python train.py --arch="jasper" --gain_aug_db=10 --spec_augment=false --tokenizer="word" --channel_attention="se" --kernel_size=9 --optimizer="soap" --max_grad_norm=1.0
Rows from block 4 of a small CTC audio transcriber, named by matrix and row number. Rows with one number belong to one channel. Each number is 500 + 50 x the weight over its row's rms, rounded and kept within 0 to 999. All counts start at 0. Numbers have three digits each.
After each channel's rows are labels from the 100 clips, of 14848, where the channel reaches its highest value: "strongest on" is what is common among them. Only what is clearly more common there than usual is listed. The data: strings of digits, spoken by a formant synthesiser in many voices. In brackets: how many of the 100, against the usual share in percent.
# convs0: first width-9 conv, stride 2 (model.blocks.4.convs.0.weight, 192x192x9, each kernel summed), inputs 0-95
# convs1: second width-9 conv (model.blocks.4.convs.1.weight, 192x192x9, transposed, each kernel summed), outputs 0-95

convs0.185:436518404453464470442435451535473473474390419395465448427479481488528502522487469514451494536573535515615516549470544491579414468496421549404473465447517485440499399420593426495565473476453500447549454419541554489555476522512462503465476543497523523503389476493515551467463456480612556461
convs1.185:513541472429557582420509499466499484459548558529544513484487438499540543471494493494536468498487506508604502569520527512564528496447629493481497450540443572443446498489503482469564518586530467616473319387551430380489509520416469519565482402448469507481513510427508475458545471549485561577
strongest on: "three" (66 vs 26.4); white noise (49 vs 11.8); thin (high-pass) (30 vs 12)

convs0.10:461523488558493494459442509541441404609487557511424540516522502523497484427471467516515528514498400549419473562547473484536489525432469499489401397495464442484471533497519450516573515451597492467430497496455597547506491521417529563486464383503436582530409571619551508599467528554543414515
convs1.10:502456483505538520501411521476584539540428494480457517424449402528458422612464529479558510449460500509469499447510536459557592455532526503433492470513531524499484529456367466495476462503504540479515456492540608615504500532473426473518491564537505406455530523514392465602417452386416442482
strongest on: "three" (98 vs 26.4); first digit: three (69 vs 10); last digit: three (63 vs 10.3)

convs0.59:527484510443522419467541483472454639428421490454408390536496542515506364465484479626501494537471490542475440470421450480687496485620445545468476474412531446457516535461527525505529537546450386511402419472518546380581442483446479512510437508496560501464493490470521475533485556495548501485
convs1.59:499491400500530542419452487451485502568457443511477526459476500529498430475420486506472449425475473489518492524524415468454383494404588534501565390558493549485504495547393438450427452584466525542465356463619447420507559527441408495626550504503472412464549487478552456510570494551460484508
strongest on: "two" (100 vs 27.2); first digit: two (83 vs 10.1); reverberation (68 vs 35.3); last digit: two (60 vs 10)

convs0.42:509473509482508495458520455441543564460514467503426515468467483524346441515512460559425363521467469560608608491468516527647456451615486471473548511427534480409556425437451546537555498435452426472459434476421513394503575533520469500473487447487524432431458510575442435560477534527561420475
convs1.42:595495430522492450499448534434462490552494443578521456499402523501474462512406525515436537465532515511519504516528524481510410469497462481565448326469480478482461406433445506535535511452547513483551464505472549536530579489523521472486446501535472500505464397443593482530489413551454462522
strongest on: "nine" (92 vs 26.8); last digit: nine (54 vs 10.1); first digit: nine (51 vs 10.1)

convs0.81:471414441516513433467441556506552522525492499522580485491497458471538504548508567504482530492536496546557525544419555483583418400577402519475470505369514409544462433423467475491516596479529504550529443473601456453618455476450506497588517555517490464554542570456598475555543551564519434496
convs1.81:605554372518403480500538531470483554476537406391541420498407430493498403538522489436488532512447445477483488484458543483492452477516488446512559444505467514478522438478554517452517490482445460474477533442467523471516513554507466522538521531495481502407414412340521452532482560544439514528
strongest on: "zero" (96 vs 26.7); voice: child-like voice (63 vs 25.2); first digit: zero (53 vs 9.8); last digit: zero (37 vs 10.1)

convs0.121:559581566488496455491521531525413410564447433540497518642508476500477499407521491537524538572539516503469410496529455566514448486361514514526566438573507517513491542488551464548571489488485450459427580476485519451544452529470512591541415490425426601447539577469498510400483428455396472428
convs1.121:419521546474449495518496488453490532509397473400444368519504436551511460435501496493562486482440468548498526454467532517455627451426533508406427552492526489534491535541576429451506513536516575349459503517522528476550525518566483528515530561476433503480446402487451489450489456493516521469
strongest on: "five" (74 vs 26.1); reverberation (67 vs 35.3); mains hum (34 vs 12.7); last digit: five (29 vs 10.1)

convs0.68:546556570501485421483497480522509509446428388483488528498445522526566501607492520428450471498548521546462515528515501452480466486471565596435418511519477561469516435438503472476397527520436464509524538522500540398473510472564489402436505569427523499470455515456437462455472554463426620471
convs1.68:463529523501491511564500467531548489489469531481577400521484523507514521447592548565515471520476597477550499497524483555500484532501420501484537550451481448519572503589485599566492529493473441494521592498373333580484481511480501540608542423530547435513541520458436485529534471468563521397
strongest on: "two" (81 vs 27.2); pink noise (36 vs 12.1); last digit: two (34 vs 10); first digit: two (31 vs 10.1)

convs0.54:456479436435502432477506515448400639447465487451453464467543494488639422462487480623480510464437489533465530444388492452642474496539530573511417540405562511462550539505514504441514476504479377480419441450555522418580501484506513504373434549506559456493465552451547441497497572495476507557
convs1.54:516514432482461530419451538472437474523419413622437603521450551479458480557444504477423494456498401472473470510522397525531442466449589505495545351566519520485495475500434397468463445498467503489525408479583481485498530516411372502501471482473508455486519459510511507500594452470449509551
strongest on: "two" (82 vs 27.2); first digit: two (56 vs 10.1); last digit: two (54 vs 10); thin (high-pass) (30 vs 12)

convs0.57:540487500465498407447497431548451505496393469466520435551511546464654332486497459468533486509477555537493489519449464545459469533454519597496462505502461437501586534434541539494411529498467519491503494439501522372510497480511452500508561452478484506511464497413530519427510460484546606506
convs1.57:441544481488515539503505473499544544510495520535498509581526554491503577361484480501594515516502502453587521525522421501450472479366552523531499553532432564500442525521454446448473519550527522580414422455489346403521398545463532503492374512518460436522481588538466567438529394538437525513
strongest on: "three" (66 vs 26.4); white noise (52 vs 11.8); first digit: three (30 vs 10); last digit: three (26 vs 10.3)

convs0.38:482476445556484500476544465482452595489352431463482487442501425431548491570500539544486509507448531517432570580497501504574460426555553662452485476438475557458465420462480507510469522478507472470477463496494552539468460527538458488505431546461526480533485414472480535468533484454497684442
convs1.38:444528464458523561558455480447518471464490508476446487562339437482485558569463483458538506509542385525499528522497551503454521496516596492463567560521463515493462557491537435468564513563531502502437495416517336602483494515458400514563308481613457479416522409480528508464525467576448519485
strongest on: "three" (75 vs 26.4); voice: child-like voice (55 vs 25.2); thin (high-pass) (40 vs 12); white noise (34 vs 11.8)

convs0.55:525457544562435494489472493465521421496474506512505563530517588550448525502499538456477437495432563470564433484492467448511438413534413453432555471430511378477454474501584527561379502536474512478485464584509493587493548459464466519574550405539512488486543559537472495577518552478574512456
convs1.55:557448509464572493511470498480496468449556500404535425481458422464470435464534455498392521503487483455516512568518479465461428493514436476549470461486461380499474455543556464486465489462517513564490548466478505520463532492511498523562473525540450530397376519493441378459380529589362508439
strongest on: "nine" (100 vs 26.8); first digit: nine (44 vs 10.1); last digit: nine (26 vs 10.1)

convs0.36:450533480527509519556464457532477467612543542427484531572488442392446511506504557528455469497476527474517413515503461547510460522501475491460429507419462419586566417417453436484500449470369555439394357477483452449518519471531555474546454452407417530577533584505575509466492547492494450431
convs1.36:478477542472581519492520506521486502563448490416450488463490425464462404629458570412510551474447593591496551435480399505471504451514508496410503493529527520519480459444430498453439505539498503459437434593512508601469579470453506472485572486497503551469484452603440476566471582400503444366
strongest on: "zero" (98 vs 26.7); first digit: zero (71 vs 9.8); last digit: zero (31 vs 10.1)

convs0.107:423456518456496476506498591439471530528412464470484442517448485466539540550512478605405511523466524502461506477408511444678445474531528559452473484458491453462446509486529473465477536437483498461491423512409502564590503507466515426449325464545509507512455475481593422470595516513585483456
convs1.107:446493479500513492454483455450530504569544431410445480445448551545482488541443453521553428408532392538466495466483501475512522466472635522476525532447574532501509527499498434497475439630552548611473492498645472459488566544529435488658524524557490453509573434499491466527494508528440460461
strongest on: "three" (100 vs 26.4); reverberation (61 vs 35.3); first digit: three (49 vs 10); last digit: three (37 vs 10.3)

convs0.157:432514511536481430563473506531467438509508477443540527487482473495355530518514516474469468414489499485583594540481566512448463523437370410419461454340471485506449436403506493497409485461458437512562388478556522524488551510546495444502468515431584451439433425523445484494504573475470514424
convs1.157:477550526480448468495459503535516489493582478654499497458383527491495417596578530506515477482519539488522465496532535490554483556501478440576546385559503548468508444422451473515543472478474458505558521578527648664482449517450483487509521637554545440496545435503573470567547394464536478499
strongest on: "nine" (55 vs 26.8); last digit: one (30 vs 9.8); clipping (28 vs 7.9)

convs0.118:470536559499495511458481480513513487476437448396504469461446485512450570637516529516430486492540493505585482552473543535496440497455493551419500515428509611443461452479502515490407479377491593485579456512409542335500475520510493500540440533472486505494506486467523519472461535426579637426
convs1.118:467490542480536522507505542585514510457543528350513421582491483479568537516525542511495511558570541493478503533513446509497552525581481425416545551547557502464464574416421608554554520506512510516490521494426546489463447549460529496533448556598521471406528567441385471560545519469520534520
strongest on: "zero" (88 vs 26.7); last digit: zero (48 vs 10.1); clipping (37 vs 7.9); first digit: zero (37 vs 9.8)

convs0.78:494554504425503400531490485450491479508515441458419539468564463437354414422489474493530539444598451516538633474473513547479445516448371429502541460507468470462497530491456475504542493498446543489510520419488477501569604530515498556490515503517476605496463510445521486466526393480509402504
convs1.78:567487545553418467473515445514487585541527527473491486343609461505501384461523546505566497456415544470541510598447445451521541436490437464539530565479495502502506598524468485434405461445476568476413424513520583468546552502473584520543579488442476556533396500693476452477520615432550501481
strongest on: "five" (74 vs 26.1); white noise (38 vs 11.8); last digit: five (35 vs 10.1); first digit: five (31 vs 9.8)

convs0.146:513528546495509579497488520520446599479437458483554509477472492475645518570487463528428481455550552515400445477479536417480458539573558546389456532508521508540548443418575557479472400592405478523433498445525476456521519460524519485536485577464494509549516515437509433471477507528458638468
convs1.146:528557429516528435544461454500518543468553457570523576398533534555433396555643544537468482532469579537475513540461417485468333512506509543536506454510534490515581548497508541502457526478446488471534576502528474579505496420520523519595523445423571571565556517428516475560412580567454469444
strongest on: "three" (71 vs 26.4); last digit: three (53 vs 10.3); first digit: three (34 vs 10)

convs0.184:522406429490534396486496511487426507464497474455531438473457349495482398532519451516450413495501536493424520523495518432470429533529535436433469620493420407442525535426545549477461533525494412441437524481441546411550517454486494382409392521481537478502480427465402465409498480561370541466
convs1.184:576545557529489473515547529455448536516591411517507481520456522463527463527470479547446500477561470474460464444465488560497504490486468496488537477530560454487607499455487482511500477518541459423607476571498539536517581504509507515432597631446497548540520394466610499516540623451592457409
strongest on: "two" (84 vs 27.2); reverberation (66 vs 35.3); first digit: two (55 vs 10.1); last digit: two (34 vs 10)

convs0.86:496582471508473464489527489468431479501454423409470544519445512450553522582541542515441483438529542471335507565473475479448485534451524507474461558381435592488582389428492569531422446485458457477443487492430516520481546557477483471508402373515485464535533469397558490374525477510458578426
convs1.86:537437421468533531501405502548530534426460492551430567401511497514437485476578476520450553464503519494515463566518332458494391578521504563593559510539566527496511463519461465501464470487493494524575474462558489522523487463578484520590499450455515479482541559474509425575415497594432461481
strongest on: "nine" (69 vs 26.8); "one" (56 vs 26.1); first digit: one (34 vs 10.3); last digit: nine (29 vs 10.1)

convs0.22:572519464447516488449541460465572529487532422462525456442497434522593378519500434423520476475505486510560572482473535488451432457528546545568536547526475402494609518495469482503463389545502455536482468411495485534465566499529545547431549578577524553465512381477427539499489427469481579518
convs1.22:486518457537475501496490483568429544484481518591547581532561556449505472393522473508465543526509505507571461530483355497445388517466435480483532489538443484443488497467487570523494509417475500506507467493483471380483401539492531479436453474421511515525514576598584522399549464547455531529
strongest on: "five" (96 vs 26.1); reverberation (74 vs 35.3); last digit: five (47 vs 10.1); first digit: five (37 vs 9.8)

convs0.119:520538579507484466557559460484452485506470479445488400560522518371446506556479529536549576516497486533544453513416501461461470545435624491482432573494487506406486476535507561534491509463490463494467431539507419489446474512452505473466471454506499595367519452440404559408447483421414532467
convs1.119:609447534455429479487477434583496524565422578446459440439489489482487482410506560446472577481491512488477488460481371526430512530582545506424444555581559573460482605452413495497501504471542529440485541578522518483526498499525561470498501414530436678495449540500424490474529437460490499437
strongest on: "zero" (87 vs 26.7); clipping (37 vs 7.9); first digit: zero (35 vs 9.8); last digit: zero (35 vs 10.1)

convs0.155:523444582468492540494542450533461459564448522455453500520497520451475609564502457431572497651485450474495442508525485465401479481390622510535435536653473547431449473524555457473443455473552657508568469527517431598528397538501466443449467468478565655494496493552450583472397444496516553491
convs1.155:503478518464509463594470423425524491438415594469475429401518480507435505461465501492562519477445470509449546465455423491453590487549476518429411545438522563536478565522508471509591499486529562424461614530512456558519434467469585508529490501542458603556447537463409535411483367474519468466
strongest on: reverberation (70 vs 35.3); clipping (34 vs 7.9); last digit: five (32 vs 10.1)

convs0.177:453533375491508465455528472483540503522568403492435530426495502486510421500539426522400356557567539485560590440439554496471468447507531529478572528508506476460553506468472363537453433447529328459592512477436511435513538549524574516453521463509433449507532445532451493517460425504436517471
convs1.177:521479594474561536483480486577416498447615464519528535432557498506436464534599467522477508518538479434505490598554448410432533509496470541474479512503484506490465473541503434536430505446524500548559489517404406495517510463482543523420488439454526494491482537594536426444456454514405527487
strongest on: "nine" (74 vs 26.8); first digit: nine (37 vs 10.1); last digit: nine (26 vs 10.1)

convs0.40:495439556537511609520543554654453491632539501458476544502510500388501535545484469484474503563486484468429489480486442468503497489430568492451497471675471490469470598589483487434435467509466572523472520488467427530455513470511540456501515462504498570540504460621489531543494466455483546475
convs1.40:501483596491551460537434473433541484552400519478413524504454503544477505473487493473579485458425459547442528409463534499498599449500539549430433595452511462552447596599573394493513503514556570515480570547485580575503426473539493485526490474516492534560524503537405568413447441443485454478
strongest on: "five" (83 vs 26.1); reverberation (63 vs 35.3); last digit: five (50 vs 10.1); clipping (36 vs 7.9)

convs0.123:518500509454564552500450498577502489518491548504444522426427438550562486542495518453514468542509554529470654548486546511511555506360561508461452455447536489424541394468550475449543506467456443464466532469452561495457451598506560460419401545450411495523492570439562473513425576557409491470
convs1.123:484472415541460511491420501449513501533439462544461446446514462501498419464441461482509558415441506475512569506494494465599438496506505473605497439481525444503468475378475462488475502448453512457489359448533532540536502482439558476480512531457455446492483440426595453517398399601396454510
strongest on: "zero" (100 vs 26.7); reverberation (67 vs 35.3); first digit: zero (49 vs 9.8); thin (high-pass) (39 vs 12)

convs0.34:455455506503502433506541481509471539505549459429510535511485498449485533538496432443439503542410498521438417533450493522488422599498608530441435550507525569371446488457519498433487435479442506482521466509404538535447448505602508448427398520498571425470487435513422508448491510545396582501
convs1.34:667507478469528472431479560439487473530496530588522528526567493505548473535539607528460555527519596529556549462511561602555533457540457526481428480525533524528559499540428482513602590395509567482568525571438553652523537438446524467405550444459554470545504425508500561478551443447523491522
strongest on: "zero" (97 vs 26.7); reverberation (69 vs 35.3); first digit: zero (50 vs 9.8)

convs0.67:460481584454502605587559461481429520511493474466449569469485595452423578524499514445502485577566442452571453513541543514446486505461589535562446542529478557527538364535510491458462493412557557490512422460477445529435441477442539465487427476444484507475463399488441574446441506403413560478
convs1.67:463570516578490449576525475540487453534478579483515485515505619494525641554491483492476492483489495499466542497502573560554557554477443491601506520399536598528532492505434531542546513500515477411532601506441489530505482467440511504451442543447488562588490592510539580501551486533617458531
strongest on: reverberation (88 vs 35.3); "one" (67 vs 26.1); "six" (53 vs 25.4); clipping (31 vs 7.9)